From a checkpoint of a small image super-resolution model.
Model: 7.73M parameters, arch unet, norm groupnorm, activation silu, widths [96, 192, 288].
Training: soap at rate 0.0019, 13900 steps, batches of 96.
Data: 145000 training examples, 9.2 epochs.
Rows from block 6 of a small image super-resolution model, named by matrix and row number. Each number is 128 + 32 x the weight over its row's rms, rounded and kept within 0 to 255. All counts start at 0. Numbers have three digits each.
After each channel's rows are labels from the 100 images, of 14976, where the channel reaches its highest value: "patch colour" is the nearest of a few named colours to the mean colour under the peak. Only what is clearly more common there than usual is listed. The data: drawn branching plants.
# conv: 3x3 conv (model.mid.0.conv.weight, 288x288x3x3, each kernel summed), inputs 58-115

conv.236:117110162114113154087126018109122101095154098138094159123126153119116091184098166135156093142095097148121087104106132165159161140146167100134090112141129153169137047151151075
patch colour: brown

conv.104:128143168129129078089107100188059088136201081104081156162167148090159108136119163138144130149138112135180133150092103099130151078115105108129143160066144072142089131152177105
patch colour: brown

conv.74:102157201115116151111127120163127098124177078125091103130107126125174098149082175121133109184117125123121139089108146147098147132111140135139160162155092087160101104158132103
patch colour: brown

conv.69:097164061147131131140115171115140145081115127114103105073077143080147063167113140079098110177160116078173108130152134194140121138146120105101107148130156077169111140114150126
patch colour: brown

conv.118:137149148152125166073098139126112119107199109168109120115142120145165133132095163097153138099094109184151156121091172119122143123128176150132095138146132129128154089138133065
patch colour: brown

conv.5:095115146136152145077108146131120172112173087112091174135109196163149104106123194128142097170128091142204162116064117163154187134111161116155126154138080074145124074140172085
patch colour: brown

conv.224:104125146059135176131141056131148115132131140097158079138112132105135126114204135120130130101167129079106097123115105170122089107174101076133153094134065147093173143110078165
patch colour: brown

conv.13:106120126115151147088130140049091118146107144119136145092124104122148084117183118064128107115134094170137158103107136122136117137166156111146144189166148123178127111122127108
patch colour: grey

conv.39:147107151165116184076121138104095136119121164138141143168137084122146129150105126147190151120115132204084178136150158100162098086104168186146132131160059134130129144108150125
patch colour: brown

conv.20:153117140115119068137099141082035133181126090109097151191189171130099167075093117141224146094121124126125173095080116156114157129086170180134144141098141158146133101145155059
patch colour: brown

conv.111:096083085121171104120123109142138138107109084171087143154134144077122120093065100106161092127114165163115117087088161147095157150133182134118129119198107135119149064121109098
patch colour: brown

conv.268:107115154077187121109133130095105121120200133135065156144156105103125173125104137105123122121147165151131109112128153186115127148098171173134169163154103150127177138140115099
patch colour: brown

conv.12:081128161071093072110067115080057139110115094091121133162131103142091151096148128140177122117122124107117148090126143134086126157135172141133142159108098171154123089151131089
patch colour: brown

conv.72:111156160106145132134098109167076127112207117130085161075176148101221114148126130124174165166103093168161133085099161123142127119121137162157128158080123145115065100150136102
patch colour: brown

conv.190:149162117174106145143063090157157069093189086188131117124137102138199185124101087138113179125128089134092122167179124121093111079070150156069079076161135121099108126155133105
patch colour: brown

conv.97:095101182096148103096116160138083109118168118093127120134137080128138082153113147095114136098129114199146184113103133129128118149128128187119163187035143105115153123104147120
patch colour: grey

conv.182:095165173159130140172150117164157097168160149144102184150106128101172097113130150139141114105138141129116121158110159121123134154140182122136086125186130118149174132165107150
patch colour: brown

conv.178:149094161155145069152128125153127134139128125130120211169085150151086083105069131152142129074133147129147155160146140097098128147129096163090093148160110114109149132138176130
patch colour: brown

conv.82:142113130163187208121135108126172178091101164113127168140099091172144135122146107127145106056148128152125111157113150089127096121109138103115038111114079201070172155060121146
patch colour: brown

conv.204:152171165135109125110073095131082094117183107109091150043188151191153192144145132189138160186134055127157130167152126102134160090097072132141201127122102103094079103160162117
patch colour: grey

conv.0:109085168113138155147167078114083122113139226145136118116126110087130130139155156087152120112082208147068118118154114114093096139174136178108090128164070122121107117083133159
patch colour: brown

conv.239:170159142091130149155088089102150094139136136170101134131182135136153153123132092121135152175112140141185180131129192159124170110147177132139082129185158100126118048168109125
patch colour: grey

conv.95:161078114132122172126156186082115182095121121079135134104047104112086131130117139096112080114110141123099092114070076145135106115116095172079144153139128110158132145135138154
patch colour: brown

conv.140:163139190088093123130092088130103092196129081183104092063156071088103139145058145080160123108179149161150145090154143197095159141130208149104147119113137141178146088143095105
patch colour: brown

conv.40:180090092162093101095139115122184087166138133127131116085156161085170116192104148162104164159204149102149111122142192082129125142132156129169162131170131105131107100140103112
patch colour: brown

conv.10:129157144144131116137109136144111080121131123149078098236144116169094118101134121175148123129123150114167170129184175128116162065112162147118111117173170082126151143203147102
patch colour: brown

conv.179:162145081161136164068091118098090092168147142094115156191145110162119090144101104210185107137052153086112127156142131067137170065122147139188055104175091129156091107168174108
patch colour: brown

conv.233:176145115124174139133073136147147146129111110123134167133149123148164131103093145089136107138136116120191158148118172106111169128135140103161121111160146107109176108140113135
patch colour: brown

conv.262:082177167133147135139115167083091110088166058116095139121131140157132128090105144168154171173141128160121136083131173160123117119073158193095126186195094066108109094168155121
patch colour: brown

conv.26:147143122119121166053062112105091177096181087147116160057103114151142144153124131095137140146113119196101135103121108159131138159142149132203120121108070166122090089104149089
patch colour: brown

conv.90:113196101143142165132110161161083117106133174149118193101136079033137152123103109109181055202175107141110150164105149155116133167152139156154148127129127093108132105128132112
patch colour: grey

conv.71:083171091115102118122122105153074129121122119110105147158157109120176068147087135092168130251100129102124126094161134098175151141144158073116154114137115101127124146130183089
patch colour: brown

conv.251:114155125198138121085113153093137114144122115105124192137170156136171140139088179135124141160144164080117106119138155108170128144135158117121101135180154139110118143108144112
patch colour: brown

conv.272:096091121149230095129154133103198167199151159167112135165135111121146120128148127125104134121119130134113094072110155172123156188115188107157100132165128169140163133100077157
patch colour: brown

conv.215:103100153079122143096167121157095100184123114145174087097114155136116092147169138115107150107142162121137114109142151131154117190078134173133084143109090151151170158047100148
patch colour: brown

conv.222:117145143136141179111138138126123077146111100129103116153164103108182108173076131091095134128159083134118150116128147049105127124089179148161119150099093110179087120100123128
patch colour: brown

conv.267:120094155184181123122097154080105154186180140123056124129096138121111092114062178073138121108167144179138156106108159164059124188107213155157114193151113093145131093130139097
patch colour: brown

conv.128:113122104145200124128125129150116144105145130157108168127135129156159121134124112178107192147145109141139124060119168139173148156141230141140120159101155132111144126175152114
patch colour: white

conv.138:182067116142144110133135143112105136095105081129127146195097149132077106103110134120133089089107133120197114146128115137116169062130125128078064121167129125130162136204128098
patch colour: brown

conv.77:091192173107143132162080176151057119159148107182090080130170155109118164175175132090100125206138116150178127097131128107095150089121125151143150123112157081158096118127118095
patch colour: brown

conv.283:113134144188161077117128143178111117081148061110092135100157122110198079108099124168128154148061124117169150072156167118171165123138154155110152160147139103181116099182187087
patch colour: white

conv.8:144133143119121131137133146113110100149145129133096143110156163109125155140149143150189116160098127126152171121113182139153170094202132083158160113163138093169102076148134071
patch colour: pink

conv.145:126169126190139130113093161104146136075181074175105164126119119183116175167092130179176079132162114177165168128159174100121131136094177169188162148102119077144129078121166095
patch colour: grey

conv.43:136097184129111092147156126172165066102140154181166080109173151128140138100142152106098153136141165087145108133181169055083112157133089097169119101129131090131151126146134121
patch colour: brown

conv.59:095134139162133093119110163117154186112135108109126175165161122195105113152057173126124120174156101106135163055128172100145149140132159174160157178175126103157175124122190091
patch colour: grey

conv.116:088141143107068190123128116083069131144096169105088144137100071130077111164091151126142125172136113168061163119155109161126122151102176172131143153076098140160107135104157104
patch colour: brown

conv.137:128154155088145188083120073095125105105163110104122180130187124111144130103167139137169113047168116146123104138073111169179155112176161131112143170149090138148170125169117123
patch colour: brown

conv.218:193102116125137104150121142115072119080171146163122117102144188109118167126148074084124090133142101101215140139097157142094138127152137121162157140088095077124117045186167097
patch colour: brown

conv.57:124147138164110126153150085172142125112098156149094152163151148131170126075160124175131133136157120128169161124195141079074124064178124137102112119155134102096105095120173119
patch colour: brown

conv.171:150218125152076110141143129080136083092117123129161130066160156179169117154116089090103182196100091047169113149142168085156130164105083068123169128149155058115144102150158123
patch colour: brown

conv.62:147166184156148107108076148104081091217208136080136140108168150079138156181157150125140157112136113086139112149154150101123110099105124140136121142103129157127113124146109101
patch colour: white

conv.161:130124143152210085102110071105142182113133103057091145153109113175156098144109133148123116082096201127141149104089169067179142165137149122159149178115080159146157110135133105
patch colour: pink

conv.3:121084135112135072169172097066145188078106134134147070189100122124068100153139097082090092150115152094128081104108129166176126133153129086136146144097108139166130112084147142
patch colour: brown

conv.223:147118076165165144086111089133152082137111133160151158116154160148050197126225127187142128128179124156130112147090107196123121133128116104161124100133133147109153146120088121
patch colour: brown

conv.195:093077071092106099125079124173148152158150068200086097122140113185099124093084121135092133105125129107162153066140136153070148107131179174106049132149108163108184111139172147
patch colour: grey

conv.88:159120110096108179140107180171166138190100157161118115090127117119156083150099104124161148153164093118120119152137108167130156123125142089108105105148156134119079118155057148
patch colour: brown

conv.228:136132187146188154118057167140141090144172114155093115082131134103177155135127128109169119143090153182155156144142151159138144078134125181142153116169162108116115122180114143
patch colour: brown

conv.73:108149167085120176062107121106128130169147119088134205136167141152158117161113124143142081073103081139144149122062123102134158154140089173159136198115113145175087092139143111
patch colour: grey

conv.197:140129129092132153111087090174072069115176091111118110118122135120147101100126107144176132154069161140116154132126128130154120120116159124112088132125081120166059090188141120
patch colour: brown

conv.280:155096127128083123131145169168131041121127154116132102100117153056210092161106155092160130097157178132172121157130090102081091109152158094099117104144153133132029141150098136
patch colour: brown

conv.134:193058152144134178122128136053118164109102143090143128129139118104152137194116121124156099139158206130123125105113132170176134135170155130143124112145130115172094134153117149
patch colour: brown